Weights of a small model that predicts nearness at each pixel: decoder widths [32, 32, 64, 128].
Rows from block 3 of the encoder, named by matrix and row number. Rows with one number belong to one channel. Each number is 128 + 32 x the weight over the matrix's rms, rounded and kept within 0 to 255. All counts start at 0. Numbers have three digits each.
# convs0: first 3x3 conv (encoder.blocks.3.convs.0.weight, 112x112x3x3), inputs 104-111, a 3x3 kernel for each
# convs1: second 3x3 conv (encoder.blocks.3.convs.1.weight, 112x112x3x3, transposed), outputs 104-111, a 3x3 kernel for each
convs0.10:170135153132158164102084114134124131135144156181173183137109066130185190129154139077151081161134155125145160135104120121145096126146115090101106082083084090096084130180163097092174134176071099100123130168120171110136
convs1.10:146108071138156159113109105159081120118147124093154150186152145118172102111078133062128151107150171079146187167112169141114126147124084146125102079150092069103129099128096195172115214232159124108098150141154111137127
convs0.11:128165124097135141133154158121131175149070137126119164177165146145119158130063088085168158144115168134090188146115103112100111152112126093057115095084112147073119116130124103115101079141090105110111133145146143132117
convs1.11:255133112139077082119127099082118138117097100104146138100139089152126113130169139165088117054067092130125131140112146167081172182177162148148162169109153211210151123157137141143131148199127125095143157154143153155090
convs0.12:149110111161082115122072008113095072159158139139129170183148115054080140173072122098090096106139127096111108153133168109099116142095116107107128135097138094092108125128107144162122105095105096173172130140133127140156
convs1.12:144108146069145162081091114136099124153162121129146148120071132115111164090121145128146161152191178127146110161129153125152149097094098139116096146161126137181131128114141153124199126130113107115109155129102131089109
convs0.13:096097118101104094120140157133175130109082125086124082118104145168196169083085113176190177085180181084117093103125146136119118115146120128104145102129103171144124108073080129094090141147121120119100144141128154145145
convs1.13:113132090158166108063077104138138161105113119142114070175113167109058102145111116083092114107096140144149135093138134108112132139146114128084102115136102122122096098116082111087115125145141130073146099119134100092088
convs0.14:144162146137153120153159101113084071109135095113086078122118138082136151116133120140138167147165174145162122051054073129125105116099149145108097155172158167192137145110115137121167106096159109072072137152133138135145
convs1.14:073125131145094121157154146115120126109169148143159181116102119085111140078108082155114044133232122156102156159117178137137067150118132153150156121156134079091093138135088143127109138147169153158184152135155118167163
convs0.15:154142102114068101137110132096088167101151154162123076149180202116156128084097120172170148111106223124102114143112114107080116135139134134120080125105144130063103066116066071146095156116076177134152160146144140189167
convs1.15:145094064105112078068085084124102151111095075106110127183097121130138128204136136155217070083116110078173173134168081121131120107165176106093132129117162105163154124106128138169186152174109086059108097073100094077154
convs0.16:116092097109121131146139165181182180140159149107082071060123156079116100089144149087164163083115144109081112120088124116107112114103121123125143132120118126168157126150109102164116149143098112088131138162152092085102
convs1.16:114100123172202122142099128126136174199146132162148150110093137183146114158161111132148117137160156132141113101147161114140134155147145099132119028057110081058073099045109119089114148143149083089103159118101127127141
convs0.17:067058104101082082104125114133145173116126077120113142148174154191156145140094110122192170140112133121159138101140095136159111118138135100134100103133098159148076171139130138087147146069114118144131145148181078116075
convs1.17:127160155161102031084121088115092097140127101118135165119125126108161178155132178090109115148099093157115112119080151079104077106125119118116108120103099077113116128138131139118068086098108088111105158091086115086132
convs0.18:074097148067068150096067110110137088144194136109088111105104116072077110098152147128110092135170138124176147149166075089151132136116080112167115169146123115097123090019128094061105139081161123135122147160122126095175
convs1.18:142122063183098142149057068125142153137113128192177144145173135158184135139104088172138166184153126157138134149206177133155172107106148148117097122194145149124168181121120205161151164163143076074107130134140120137138
convs0.19:127172114134166128073096063144098137060096105120122098108098119137147152115138134193143217078109127146151129150137157109123077094134094128088128078097093108126106113144096084115133116130166100073107091092111135163144
convs1.19:124105130058152138102143159121122080163136061115180138099083090144156171123162114135141153116127121118107092119086069119146133133102094098118132123147144134110111108144150141116125101100103072086102069128035123133124
convs0.20:074165112147132140092165129095117104139136107095071117155146097165176123176236159099085116083108087103141163135120118125172188163120098212105062130095066152154171095164152105212162129142186167162157126153157168144130
convs1.20:145121058124108100128118092152149106120119117136086107065087120088114136107173128130118129085060096126116185098146113099103080111167097126138070095125092087096065091088149121135094122114085091076109094084129086148156
convs0.21:058083097153143163162163171199159131122127130134149117082135152122145195111097205141086157152048128096040097140102104155100114122091104157108115137118092148135140132145105157134089162117119131122123123097154100095124
convs1.21:072088100096107168113162116161190158171153141185135118059097083079076133106142131155164119119118096116144166135124172111120088117121104116057058091098111160120098087053109129118120135113081136158114089119110097136122
convs0.22:184142133146114137088064091085116171062094159128047131076065148091139166109122160102114092096137083101148130169145136169114141118128124111133096122127107171136136113106109097123094090177124133136167121109106106087130
convs1.22:136144137114127123141120171093068174117108164111116115141122102176111124152132132075066081061109123094102150097123106111131106084138153081114117125112159105112136130076131111105115131123079072070074137105123125145147
convs0.23:108072097130094118148127117118136113074142148091126182127105081123126133110066150135168092201162135134137119082073074151134084085091094184143136095111185166142220120146202095077115120089137084124079142135154135106121
convs1.23:100140080112143118140118116090168145122125099104118130148112158155146153191141179161153146144187113178126159091140123093079053076087096079067009135081069154159103171140175131152155089134095137152122121135114076088032
convs0.24:097115118098122092140094115152119158107083075106099068132147188067117097105112091190140112096105118079061116120112106130128128123129112173153195146163171101106145133157141131107114159129114111134181103162115145186136
convs1.24:131128123087066079145111123125130134098125144063131129098132202132169148127125118159160156091104079167160194128115130115093079153133126100108084123094075138144127166130130144138128134113131060094123053111087112123108
convs0.25:145105115069117064139146146076140141084107124141117084116120097155139130112118099151116084162103122114101127068101133162161168118133084162103129047128175126158126120131141181125125108072167154122109176150165151122124
convs1.25:099106131101094160114144095176092154147145134153183202114152130131083175176174176122151099110066117148151154155151153133099090139130138159135172126113103103101116122131105084130121180153159096093128135114114094120162
convs0.26:134145141150165148151117131131140089137139139142172142191137143119098118081091131069122082107102090122083062191168175152171127103090068104102097120123089112143109077148139113125118128129151128122098108089144127117113
convs1.26:121095140137072148109122116151146129067071095165096068138142143134092140149129140107069103186188201113138134115107101146170169059101126126118119080130114116113064136156127142133121130127133155134138131090141140139133
convs0.27:059029042134168150143167132075076049186147121142120138125096126147109124185136130150110112121113115153180174183145164166170143132139126097060119179158170143132174161153141090109074128131106147128132143109139137124146
convs1.27:173200086112122132127087070088140129063178174078139115085112083128147188166132219052119124104105140165136087110147124091100096065083035120130095160162127059112113107160130101109157109151133103099068168135152143113151
convs0.28:113097120115138110118110132109124127094086055161158076074124119123120124117131138150148125094102115096169185151129152132134115137152141141137130137093176137112107134123140116125073177147147147138177085095134106092076
convs1.28:168160192176132121205201146078117082124146137124103104164135141121130112147148164087082087124104088122146141138132133127111160172147194159094117114109126139138154139163139116119163149112148098148145146139151171150124
convs0.29:150158130168105154071100129055084066133172103191136095172157112166094087123119116030094101141179111153100090138143085150140084140081085194154075098095085095081157132151134113172130108155109119142127112102116107110103
convs1.29:148146099178158173113163184132135183130142116145152105123122168101116169134122135159174189093144150145146133127158155128148155143103116130126092147173175125164159184142178150132130097129147131134101175163161116050075
convs0.30:171224203134163137093056085104081112112114138137117159116123134167183166124110113088119084176166114151154134073116076138132105116123124157149137169132114082114082096129123061088100122111114136122107131085095084105110
convs1.30:091141111145190144080157143192155095185160171138196145103127134136128157152164121073139100111164144082115138104102110140177114147155114134138109111166149121158118144136140189154131165119147130143091182128148134145167
convs0.31:174160122150161128102141078123101089150132134103107144110106135134145160106138123122137095126116040123182153152151120121128125123108138195172199114156094117075127105145169110122180104116121098105136092132169128148153
convs1.31:185190152083124172086081068109167140088103158117162177114139188069148170134148179099067141160147169111136139117099108139153114117172204162111095093118095149166153089104068182171116134128089144085120187152149122144149
convs0.32:129122104088118092088129088110146112081161183149172137110137136087119126132175148084115148056086114035119115083132155144126148123128129122051063096087108103108093120203094138123082077070063092078119145109121104128133
convs1.32:104107080120122122155189147144167166108125094112052082119077057155141122167179167093112097129153134113117146133091090124130116087092128073124144114105125115124084112052103129115129097157126148157158161149139077032081
convs0.33:154195152152128120132072139170194093121094047151172154117134178088114151138144158099092135129103092159149077137129176107163121132089140137116061141155122205211200189127107165124130149175075095097107099114117149173102
convs1.33:072111103113142204153131182127161152137127128101077061134121135100116152087120093082071056166152121186201159114106144131202102101104089121153137079100078126120093098055114105149175085131113193166199144147164121137146
convs0.34:116111118176130137151170131108095083114134060152121110115111111065098144145167177045124141138090084144213157137145192126163115123089109132065109203184120158072090168119147154077145152140104129129171127166146132147183
convs1.34:110147139153203091126169113080147163165169255138103069132119082111096034121095078066125109134091083096101125097086141137107125095128104143112123144105142108064144132090082129093087111079074140134133119117152145137171
convs0.35:072100064182179164143141123190212139124123129146100103138146093140125145144138183175131087114109128132138110050083079113127113147186159136120096201148129141161096176149124107119094072114094221139169141131095131099106
convs1.35:093150091169167094150133105144175133147147109095123092100161107085120094138172131153136155149163108118108128116155134161196204131174163145101114123143101145089078126159134121090118085081079128110145086126130113133112
convs0.36:168167125110096067148157133209194095079098140149165194109094120112113115115111145153157111170135110140163164122132114163134135154113092175124163147120155115137133126134161079077091143104099130102104114116107140116122
convs1.36:150160166105171161127137129083134106140100097119135134158124121130155102162147124115137095090110083094077122139121139133167148180134150079135123101136129126091079115132159144165114102151157153135105123134132099141112
convs0.37:127201189175165167079085093111045132103147130107121117112090122088132153122157147074096065096107150078086139147101112125136169076130115101078150156103136127177174178166137147163138215170101099123103131151114117133128
convs1.37:110204155155149134133146135134153133169180184115141116151137086163144098203131114151140141085096115133121120107072115127081060104118112130138122095088114120123131144121142143140160100083092157166185163165134105132149
convs0.38:029106152044117186091132170112109116115157132108129147161081068139118089072121148113084113110146081098121077114131137126098057122124126147143114110097107100088117199115136115127210079139157100149131178126096075054089
convs1.38:094127113162153120192144145118104096149113126145165130149148131155129150122175196136115111164169154139130110171133160175131095126119153123130143130102124120131143136125109118131118128080177131134160131182144112130150
convs0.39:140112098136174178169137131093173072203192136136150166148217141097136143135226195072014153092187125100131102150150152141162114103141125155133122220151074078099107135089122068080153138141157150124079120165115172135182
convs1.39:096113148137133139092056017072086078121169194139109134117133123156206157168181083132086143174120106119155127141140101108119119112099075176154135137128194088165214148171137126104064105104093103107109108175122140144154
convs0.40:117120114143138127118106124139105146057080121110098117079056104134108221148143173161170174168178142100114113132115133109171122152108136088183189108115129124112098159151121143111119175106143151187137130134142158229158
convs1.40:152149106075092127071121108096069105073145090058137113124146197101110112063137103119086083101079084088100112107058097116143131133146112151096119145139128144084095099065051125097111099115075186146160120095134155166153
convs0.41:097115091073153111092106173145154167148173135160097104099104109054066120108121173107106145091130137142180093123126111111152069145135101145092126126051034127095103135131099133127065092116093123109149105127109124068091
convs1.41:088159101082228130185186173177120088137145113081123084132127148142168179112142206163165077089108098103097129116155087165131095133109102134138158181138094158159094183158158117120125153154152111123120146125105084078074
convs0.42:153159092106178143106186227117150203131129136134108166079140202116165202123096132204099097135104115186162148151144110097094083109121101109036046166109111192097201158173083097138123113050133154144164178171107071107097
convs1.42:111104102126097104125117087143138090137167124141138148153109123104130160149145181147113116116081085088115156146148125143154143114100088133108114129142124118084076104105122121134151126148087036123101101094090148093058
convs0.43:144134131141104119189184170133153168108131144161108181098082085110083147119134122103152171184173120097145091093146113171159123113126105167131159126130091142097123103038103104125111146143116097114097113111137118096147
convs1.43:093119109138165169138145169085092137122110129117141131123136172096109161125144133091067062054066108142115115127145188121148126150127140090090110074093104130107107157128133141140110102106143122126138076093083131142135
convs0.44:095111122169163090132153071160171150021119041081076109106149124080144146074100128119152194153108106094136110103121137085132140119114061047079153110085139121112132051110133149137095178159109125124127127117131069156074
convs1.44:107151146129132150159133141100080116127077129115112127166181108125156110128145132069140134156167169155173117147163208149177192167144174161130163114169084114122173130121134118076101100077107144098147159188179179184157
convs0.45:139173205175185176077099139164084143130061095192137097118108074150203114160162105115148147144137164120144139105106128116110144114103129096098154079118150104109075108049171170070105147149127136170134153114099164118058
convs1.45:123143110139161153184180107114135102106150101113078111105059075199130093149148120099143080117128093143160061136132162149203113106140129146112195192174170132181138191143126147128153128120120120094109073052127065032097
convs0.46:113110094110073091160115073111130123081138128075112114123129063211129127213142088105115132153151163138185130161106059118120156131177129175155101128072068054107167117107142124095081160141121200209145103162168131180134
convs1.46:155134121140112151121138189124137129110131134094074134154122065119110121172081125151150168065098180066155165117088135109189137156118147117106117125134156085104096059047133110124140102126143074083187099108139133109151
convs0.47:126139141139133080147115150161173199071122153089087102176142104100124125092110153120116156127168151124126096104094160136154156127116100122146178117101146152167175160180116115116047229163123139166162142129174115166121
convs1.47:137141121148146158086115135105109127129167172088096104163123136162140128097128160116172197147174150153181194133105122146135120203143100102158162128127123164140159154167102106078082157146145099090079170153182117118139
convs0.48:169177133103128096092090070077089141075051114079060106102138168138127158087092140099165165096100093132182134084062115123082084121121149126127107129075182138128116160183143136125113146163161153126160123174139099130134
convs1.48:139139142127124144135166218132148201167179169099147107135131138131160151136171177149142119166079117146159114100111123113122098132102176161177145164161152200153126119106127079086116132081041164154143157169147093102095
convs0.49:092083104111088144148186151132134106160165115172154119115128108163120134145126124123101155152187086122156120153138157069074093085122142109088116137093143153131144094110115120086114103128102137148127127174176108118093
convs1.49:131180129147169134174109125121114063116163138146170131152114081159114136144115151148114099179139162092089054131130143114119128132147145076079068103104067055101085143106046199169092187139156093117123158187168187140108
convs0.50:146134091132138096109139107159173147161186115081078095158146118143098136120102126101124133088121091080112061066111101129158145110105130121131120112126121131160120204128127095175135130095127153150129089128115155122164
convs1.50:111086104046110140110165136139126102150116089121108104135173215108091120100108086121190176110151169117154134141126115130131130134145145131110135076127086078113103146127106126141155124170148114123082130101089108181181
convs0.51:233167156178134115126170138136148133111079098160110143156139176139133156133133133054063081133202147107104141173158148124111118123139159136105137151109116160086096126138112113087188104118161125123104129137134136136114
convs1.51:045094097096131166082125130131132114051111137130114160125094126105183183113153126159124163081092109177115115115155114100101126115115094124127113108095125122088117153141138117149153115119136066073069082105117096102155
convs0.52:141118104114137111151132124124085084091087110173117112185190132140112113105110124133132172088121131146099158088071099108077103102077082115109165143066052129096075137144145107136131097109113141172123100129124103100130
convs1.52:114147161152183164175144145127119169125152077131110146161203166174165187131140142109122133176152131133147098130142155117126110153158171181168136185125168152122129140158101140120106155125135124124114129134139146134101
convs0.53:101150139087070105094141106115155119123117108092101117149123154095096109132144122092126121173192095114147125113065064167145124160078123165184071196117114126139151111113144128080170110092152121130147139102131131141121
convs1.53:103101105132099057094135109057092131096074044136125089236138084178183093128135122136101166187138094145130169145119162079083147087058105057083089102075157114150143187138089133121075162127133128092106151134121152141112
convs0.54:128115058115214255000075105106118140152067134173150115137095147096082140065093118141088122110128143118134150127076081114133115101121113176116103105127115163136095154086144176116115135142159119103174190103114148123140
convs1.54:126114075215202133225217186097100116138163087181111121064129166099144183051107108106136190152204181103090115171194183170170200098076113094110163186126151148138138108195186200087135101088120127144146147170129159135114
convs0.55:156146139108127119063087159115145035108113046109140098162147174188153111159169161194108103179142120191197114151144117120143120168141163097118107071064099105050070084109142076102173117068117069062093097117089118102081
convs1.55:174144138186179088118214196139134127169113151127177118129109192150166199162141167139156149055088101137104071116108101129184108151142105145218156181238209171148114161159172132123097093095141128127111103137141126122140
convs0.56:068131135119164162132146149151078129153112090159131130119148190100118139087127151124125141114156139132113138141144144126129112144119082069086147141113109122082119090074064088116123173133122093112172149076140174167152
convs1.56:139132081117125141146142119163162119124143130164126125109092145126146128143124138168187180111101091102174149100121092119103084182166135133096133134068123120133137141150137096156127114160173100072085077115121142137133
convs0.57:174142158088053078123128110094120130138147186145099137158120144131112087154160171152148093148137108147115144164118121130134131124101149135079114106102132136134124127119127194167127195141152105126112110132162126149147
convs1.57:135110111078100152122144107163162133104102131129128196118138187147180190129128118171180125092092115075101121135168130171122136177149134168103124138132111118142163126070118124108089096114127097090123156147134169111119
convs0.58:118112086114143180122093175127165153145127129145199110105155132110080093100051071123135141123120109103103120089089109128109094102103112091098102137086077073116144145173192165205131116106116131145124139143130105135109
convs1.58:184185135176112085134117094148126164148156172060081147120115109104120116094085125145087149145110098139132124189171137124058132104118106175185119139198147150124153125123140095090107181157124181182085161186128111112129
convs0.59:212163159107117125148125088107142127098100145133135149074139142117129113131126151122115125156143127126161133157180171072115081136159193122102081188164166083104115109122120116108097102112101114127104123133132144092146
convs1.59:120166131059149120154187167076101062127177153084140129144162163094103100086154133091128156100065075126110125095094065092085124131100098172116153107127114125144127111151114123107163088125144150142158170122122148111119
convs0.60:100172152111146132163181137095092155082108114111122170194151170080128079102143105096104059173098099095070105109088113114121102107139147134120084177175196099070140101110138137128075098062122114104115172152117112123128
convs1.60:086162204156119061134159077157169137093079126109120105123140122092108124124159157078070032100128104135134178155140122172138092139144134116120086126099111147127109141119113141174126150198167093139120085138135167153187
convs0.61:109135077143148123139109111107122168145140160101124094125119105130122132136094131179198226102106168155128133117111130079149116119120129060118125067113182141168133108129086132096090156181130115174117123119121091119125
convs1.61:141138073114113102118145174068115085105153089130136103132147125154163133129090114159136141140100101122114108094152153175160121119176130098100045128164139129117076164158118086155081162183140059077087117114107114098127
convs0.62:124121095174162135189160160119134075114129124101148188137144148133114094041040090133148141127216172069027089167136142166152130095134109118137086055124074116125189129142151155146166143174099052071093135152080072121114
convs1.62:142100088140055109064118169075121112097102092138064117157146151134140131173133145177204132101130066097173170166154165119128120091075128178138129094146138043125113172155112174151143169173148026046156050088095111105106
convs0.63:135076158107145120151232152106126095114106117113156187138108095220150155166147110185162089153141149180162117121141127096136164129167144140065089098067162122117145108142110111104101112084123061093067138141131168129163
convs1.63:049099098073113112142116147140159110129142087117113182089100160062093192105090186082107130136157148151156127085166070139138092149140132127130102055117101132177118169074147106105134151133169065051012102149123090103070
convs0.64:090098082106095076136173159113211143122158118135210142101156103087141122154183121122203114130211050128183121118142151146123101141101159159103060190153099083149154121114001172136083108097040148142128106124134080070078
convs1.64:109087092086091127174133183179119167134083117153134144090118168131128186143137154110111119131191133088145091153140099113114116144143150119217151121145137088146142096153141169116112146147105136106094159142118125076087
convs0.65:143099129090127141190193142155144140095092127170176213166185146182142124172148109104103107187163180096050104138120141146161111152182143077080080103110153127130159105101068104155082137160067120133108132131123118108120
convs1.65:126111135203159154095111112082050030118089109078112100147164161141157085152154120113123160163125137123145131158132137095173122112123104087099114098109070102113065164171153122125135134137120098074066120086105092085110
convs0.66:151104146099048116104103053118101115094096045077107147110134153127125152127142127102072143086112147142117147129141106131128098113108084137093195128096123121121173126134113109162108083174141119149128103141159100137168
convs1.66:155171171144103118068127123099135112133129142154130125101112104115152102097120144190156146104107105075107100145152143102113122121106099143138099117100149168130102081057099091129139180202145167176116091114086120135154
convs0.67:155080110136112095103130107153200070115148146106175147131092164132111162075062117081125118106090081152143151131150112114141098107137141133137137148111087191150140112129098089143110102106154076085122141096137139093149
convs1.67:102116139109088134119165162145112146134133123071082087126123113142117089135092117173127132129118076104110135174173178125120118163158105073122093069140192089110122124153096141166183142182166145143094171105085098085088
convs0.68:142141080171119063094077117117099155073155144169172147096139110139145085148174125111064069125038165136172186087114100108074125096114097114067084122136122170183141089172183106150123060080117118091132123134162102119139
convs1.68:180155133127090112085088102131103106146124215124133138119172146091167099129157092142122095135140181194138161202202206142159129124075059071101154100107089101137133090107110108203203155146133096098121143127107113098137
convs0.69:081145119089141121125176164089106150112093164118123170098116115115145130109111092124129136156121210162114115121087093133096087118140114095120144062123190116130169152093092094088076137078094164142096180121144100107058
convs1.69:110131143096127095105105094084060126122082080126143132142111146158160184125131136106113116149157104093136117123131164177168148102130147145134064135121122121105127132144079169134156143152110095111104137131101101154141
convs0.70:105137191157181181092107121089101116157093057177138164151131124169174135140185107129128185179123037151115130206163182125066092188127094119072127093159157061114125211086097183103038118117167177076138152124113126117100
convs1.70:067105113116158115089116141139131175104125155063090109060055053156135181131115174183151139120163182141122147127162123151102117082082060155155128118162054076146093183193194200152111167101102061102093077069083085086104
convs0.71:107077093081081120090166098112103105127128081110148109082112087080132136130141159172179134103163181120146176120118148087116106143167131110084128122100117119119116108143171116098152126128095095110130094080118058125090
convs1.71:122119095098135151123158149138107106129126103163154105148125167129171111095102111168194124085105091067107147180145166182166138151181137176164158146187092108126087098126162106156108118131147101098113091087094100084123
convs0.72:132141121130095128163167120114154181167174147109100073147159097171114102218180045182148115165192114107129138117122101162155148118098112198176169087127140055087115094085095079104089075115110130157111123153127141107123
convs1.72:109139136085102094146106088111179198158149148194189205161150115188173188172152182102110102113134101113090090071102106087147095079143103113110093131114101141149204118092082131095082130123144123147123139171136152092101
convs0.73:137128126134145125142154129157137142129126084101157153090149080102122104158114113111090092158122165096120186072100124077100073119103122178156164149165098143127135114073087171184147165183138126112148097156150160134090
convs1.73:097091138143136212165147157133175083163176137120150111084097122134133145120138150127124118050088091127136141118078140154068109120128173130083113122052119123138119163130120129145138087093126116157134114154147128107150
convs0.74:125123106078099093121123053091098056074094127172218192131112104149087132130109121142170145116095053108070095089095077121156123138127129145155155109106096188144152162150124142182141146149117133179132146110115119112083
convs1.74:178171189096108116116158097082121182154137158163166175122162144124163152178148160134110086181189164136164158099082085079145099100128122088132107153145130145138114101127148118121152160127104090074049068074125111052078
convs0.75:101147138132117096138132111147164141095210097077145101135125120109155163052076120103112143115107109182125097110148124135104117141101101137130166109138136131153123133188122122145093089130119103126084099127116119142137
convs1.75:147170145136102153091102138164148163130057110095098117148119167149120127160193141120062122097042100165113129126151159157105081165121121090128134069052072156061075073069088097154090140108119138058077134119155140079115
convs0.76:143159147164210201123174175110137129105118121080070090151164210134097182133081108151157155119180159104104118141152146122104163119162113128114133140172117153155139116145092089098103094040062135153124163107104076093044
convs1.76:088102103140107119113126092186126082147107130138126111111111193134152135122131099188128181131104127140137182118143126139133128103137138111137050094135114117106110144092113156142141128145120060101063080101074142136106
convs0.77:114092098113137165127177219143106097137133121111068099129127149112122135190116130081198192039135092055112148097127103113078146123098081040076092116118094131116162152122111119114110073065149151134146115085114137120164
convs1.77:165145092183128107175088101137151148105095108171100067101141159100101102124146192150193117098166145116111156110164136139159143140192161143093083193157162149144113195184136130103095117098113122165132116165175096085121
convs0.78:151110076198180072172146113161150213069106105163112119153155084105126092137136096157106107186104093177187115074119082137140129107150089065082105103093126164138094071125106089112140129119119087068076065085094140114110
convs1.78:093127143146145186121174207081072139145156110153155151078072122079116144105136141119128098143129157133089095147197222168194148128145144119102083101142112145111101129148116151136160092125173147147123105096072136194139
convs0.79:127137082093068061114114144102138170140124103093092038135109101134140120120155152156124067149087119115047121103107101100119082165113119092083123145134110147140153076154160166122167065124091135083121108118166105107123
convs1.79:069131101152172146118120135130116124087084087127140141120157118152178153152162121153111069135120154123150136116138129086098088157187085067119059133162115149132112086109112113144126116142142160157138160138120119103122
convs0.80:170172153118126201100110155133157170195168146111124121126139148117150172138121163132165135157120143081120197135114076147177212084076098149137169136105107115183162142123127143114091141168121087123083103121106128142144
convs1.80:126106149144124125143109078143127157160135176121112083144130114169139137114041113163112080149066134088109125110121128116144140147153134115136075070113099081098081080039072115110139084154162181167173127123108115079083
convs0.81:128145169113129149125179099093126099124086069122097113097109137090130120080176159158143165103162164157167145134148123117120085148129080138155142147147104189160105092083071091125115125141162120231187123138129121104101
convs1.81:164159155133146134132165120145153115107119159093131104128114122105112099124089115170175133089138096138146138112095069146144156109095122178162085138235129105134128170147088158176144158106089112055125101072166094130167
convs0.82:128088091147155143123168197109117147162151133150114057220214169108149133052146101095099110115102118091081112176136136141162151159122150127122104098086091142131090149166143140120109130099136141136138135106124107112147
convs1.82:186178135138131140132145166143153141114110134077097138137138123104111090112092095142128110131163124129142156078055048096092104131114146135104132092107071130153096117129127124125097108134121113142149130156157104073059
convs0.83:090157130078099133096043093200165126070114117173173194124161137132140123117151215109136159104067170102094078086066105119105145108096101122083194108060119123100116183118103158116075107118104161140125106123119115130118
convs1.83:143156172129087089115160116177172138121170127096071072127106119127078114103096147165135159112086055109132139156115136142103074132121117136140161117075069110109075154125148141119169153134193144112173105103142082083168
convs0.84:091088128130151116120140114156154171134098126071084098152146107120123072165130105191129136163085096077069078109135106143132174096117116129143109085216198100152094144100143097093145093127177137111074136137179160135150
convs1.84:117113094115140120104123103060086135067139186045077092191151137198152112192144144099119173130177178138191138099134123119069150091118106141136109065130064061145146095097105166069117123067139099116113124105093120144102
convs0.85:139044101061069076136119131130138082139165141115136126142087161129159144100136098202203201161130143104089094108082101107107078104085133217179165128142096111065145199152152104100123077126118114181135138145183118133148
convs1.85:145170159112140124121029087112077087144111132133142155178157179128167133110110114123154113116117140196143150176174181142122162108124110157125151122112093106102076139110145101117131151169104158173136153125154137119125
convs0.86:133161136146179165064154087137107058073077122156126102139180063180090071174106116070088103179104058159127186109138100105111116130105135082121094094119131121087159113059086091108126097151120125137132108099087088120135
convs1.86:050103085121168146171216156172170109120151129147162169119150150119133081061044065085066174119168081153114110139156132064113151111083099077163140134157123046189165160170139103162147104172107133136104115133136084115145
convs0.87:080087190082157164109116154162125107171159116173172125130076137100095116110178155147146113186126133201096081139123129117098171167135140136073038089060111108090117170122135107140106124107132158143123186172081151104091
convs1.87:104087101162145122156144164127133108089134116098085104111127115074092154116129112113147139081095070112098100117145075077139105113134107168111077129053062139129042085139180166122087149099118113157130095126114116133101
convs0.88:088145199065058100082051059049073137166220158180132112094132103106099131089081088170146109096121106072120151117142098121121103141123099146053125073089063122150205125191148197146082169089081154160130106123115109117107
convs1.88:117103163159081096185169132109161141145100112198157117083084182129144126109142100132144146142168178127180086134148136130171165134125150173177236070068099076149173057081097099143131114175165138162180159121092133136091
convs0.89:104153085110056082133110081096105115168179157184193190074131112098141115055130120120069154145079154166128180105059116133108101117115137113095142175176147092124171136173140113165102126158100122104125109164159130169152
convs1.89:122121134063129092126105138160186157162174154133144101090150124132140127171171140107113077081138067077144143113122113091128137089136167104089077105103070125137119108109085133093111127138119095105127073119106088104126
convs0.90:109116149075080065084109157137147136148177170106128121104088108094115081096112159152130184097107110111138140083090120120128164119134127137177128115123140096075087141108095176129136121114094143164122183187148168176142
convs1.90:155181118177106121134154150119162157137136121140150115079107172153165170144112169123115151174111113125128095188162127148158128142149134137150159094090099155168117120103098105074101149137140131133101099096117131131133
convs0.91:131124112168137125142192142095112144111043054196206176133194146132147155205167168125106101114149155144105149134133092098146154136140170168170162108113109083107090109128103140111074126109129150143182163167175087121065
convs1.91:118158122104159110132119131138213152133139123141127143185169100160158166186158141110121101135186160120066082118135118136142163174157152135149168157191173105125229162150138099105080098115092087120110095108089098119086
convs0.92:135137159057082070127149099144162115179118170112137092227232170124177157129161199154180144154148138189158158117133166059131095049091067111132146127178210140140123119161115144182138104113132123139156110121108057095129
convs1.92:160183114130091058131148155152125111127126136168147153135129118143111139152101113143085081114071128118096085093059084110098123108140125100082114131143100136150138079094099099070082127107142167133173114109147099107111
convs0.93:173133182101117106121158111100086115083117135186161139136169104127122155126103176124160106120134118100079086112111163198156178162145106109114174198174134196104092111167126132124114132124133174175111154115113043083140
convs1.93:141141114137098102169161176188114182163136123160177140134135155219187118192167099083114098111093137163183116136088122134165125139154160113103159111127131100121120131112120123143147114085133145150088168173107109104149
convs0.94:078044050089063062131125180143110164137161151170176120104118177080112115057128139139163105131167166140128175096084101060100113087087092121130126139077114167142123147119127128150102135143150136132164079089088048110114
convs1.94:161107178111079097103089092123132139099178149100125123151107136162116139132088072200155128209139130147161149111089093114073051056052066126144109082117126134136171095115175105125154093131134166179138173157139122111147
convs0.95:091062122160170111075089081121079096124184151103083175143170174179124024069114148100075139073112134123150150104156165105134110107139107098090079144171130123094152167126085131118091051118124115152183142177170122126078
convs1.95:149110112158103201137094138153167068099157181135103110130162188062083124040051063112184161139138183128128143137156141135138158189182155138130116112143063115138135108120079122105159141135163113124139097087090187159146
convs0.96:090126127121132150080085148133149138133188149173113157114156110105117139063119169155125133121090091131128121149136134115118133071084094083113124109168134108113104024118058113120107077135050154125088129136089156123089
convs1.96:118072125100105163167146109119086119114127136109101120153156177143141126069068082209206204077119144142134142114080131082072083121144132122143144109162138077104098170124149114155123125160175104121116093109098110161127
convs0.97:164144131140100144159079111142098107109125095096126052157158117135154139135189140096128144115065155103134103100116092111119124111075121137165172154120112129127053157085155123099151114119127168164167120138165078128125
convs1.97:103146112091087093121137161136123155122130125137129127052133133122130127158167130149131157118140134198170198119112138138113201132149153123164105118086166153124100093108116053121126133136125094088105083098149100149111